From a checkpoint of a small image classifier.
Model: arch gmlp, width 192.
Training: soap at rate 0.002, 14000 steps, batches of 256, held-out accuracy 97%.
Data: trained on dead-leaves pictures: piles of overlapping shapes, 145000 training examples.
Rows from block 7, named by matrix and row number. Each number is 500 + 40 x the weight over its row's rms, rounded and kept within 0 to 999. All counts start at 0. Numbers have three digits each. After the name is the row's rms in percent of the matrix's.
# f: spatial gating (model.blocks.7.mixer.f.weight, 36x36), inputs 0-35
f.0 104:695480477480483496463490491482473476458477485487495469475474481476470481464486474477474490463482488473474475
f.1 107:481701490472468476465469487478487483487474471488501480475485460479472478485487495493474488464483481491464497
f.2 101:473485704494472477479460492482490480480477503483480471483475497471485468498474476476470482481478469489490480
f.3 102:484471488704490483478478479479465484489472478478492487482473498486479476488479489473475469475483501469480465
f.4 110:481474484483707490482468480469467465498495492476485482480478494478483475484483483481486487503472489484470468
f.5 096:478482488462479691475468470477474464471484480508464468470490478466501483471467491476474473491480475488490468
f.6 097:461455473487486470683457475495490475475478489483464491477491480484483473469471484472484479446469487463475477
f.7 103:495466464484459471489692478480468484475465470479486480457487473492471469479486489493480490481466479473489474
f.8 097:470467474471462488484494688485471475485473464476470479489488480474491462486472468478493481465487476474469460
f.9 102:476476486476486479462498486691486485485481472483468479470466495467462483475462470480478483472477475467463491
f.10 100:487470483469462473475471471487690478473467484459474483480473481471475482488486500480467480469469480489481469
f.11 097:461469463495469457493478504472471681464499487484458457477468490492484473478491480489465476469480472473474460
f.12 097:465490464481460473467473471472477476685481486477467476470482498475481483469472490488477453482481468477478471
f.13 101:466481473469473471461471470479487468505688485493485472465480496485485472469476472481487474486472465492465461
f.14 109:479489476483474491474463473464477465474486694507473485481462470471481465492488484473475488484486494478479464
f.15 100:465463477470485466461495484478471472487477488693486474478477475484466487477483466492486477466477477482478482
f.16 100:476472471481457480485473492486464459486481477484690489480480473468476490479498472474473480471471479483464470
f.17 094:482481473478480476480466496481471464480489476470478688478481486475479463469464496479473458493492478466481456
f.18 096:484485466475472470460489472489483471474459503475480489685461469475475487467506491487478485451475471463484470
f.19 097:475454504462468474489471472467466473481456473486484479483686483465481474482473487488475478490472477472481478
f.20 098:483485460480465469479487485483495480472472464463496477481491691486486488489468472481477467470464470479489462
f.21 107:480470486473476470485480482487479486477476481475480476481483475700491474482468478471480480481479487465482471
f.22 102:473467478487478479483474485480483484475471488484465470478472479487695482476477483487466478463470474474479478
f.23 089:482482475480483458461486473455477481483490473505466466480487480461469678490484476480459462465479466466478466
f.24 103:468475478474473474467478484479452481469479479497481486460473487485479474687483479480466477471475498466466477
f.25 096:471467475472484477470479487467476478475479510470477473482466460472484481493689490482492473461465471480481475
f.26 102:484465489496473463464477488468478476484494491493483480481463456476479467463490692483484474483475475472477481
f.27 105:485466481467477480463485487486485472480486483466493493463484482474453491476462481690495468464485466483475480
f.28 104:478484477461469482493489487484502474475476474471460488477484474495472467473484467496689490451485470462462488
f.29 094:472491467474486462480478471485485470495481484464485471477476482496478470469471477479471684481469459482457459
f.30 096:457471469480459483482482491478495488461487472487469501466493490469481481472469480468470487690480465494483464
f.31 101:465471472473480466482490481476496479465474484499485497477485498491477493475482464470475490497704497491477473
f.32 101:471481469469471477484490481474492479493488489491478484487498480477488474484477472476488484461484708489484485
f.33 095:476473473481482455475482487491482474491483486493472493484477475484481487471479467465476481472480490701490479
f.34 100:484486465467471481482486477481473480495481482486485484477487494483478477473487471481479457477473486487704503
f.35 093:462473476479482464470471479494464462474492478496487473487467479464478484468488489474473471504476478485497693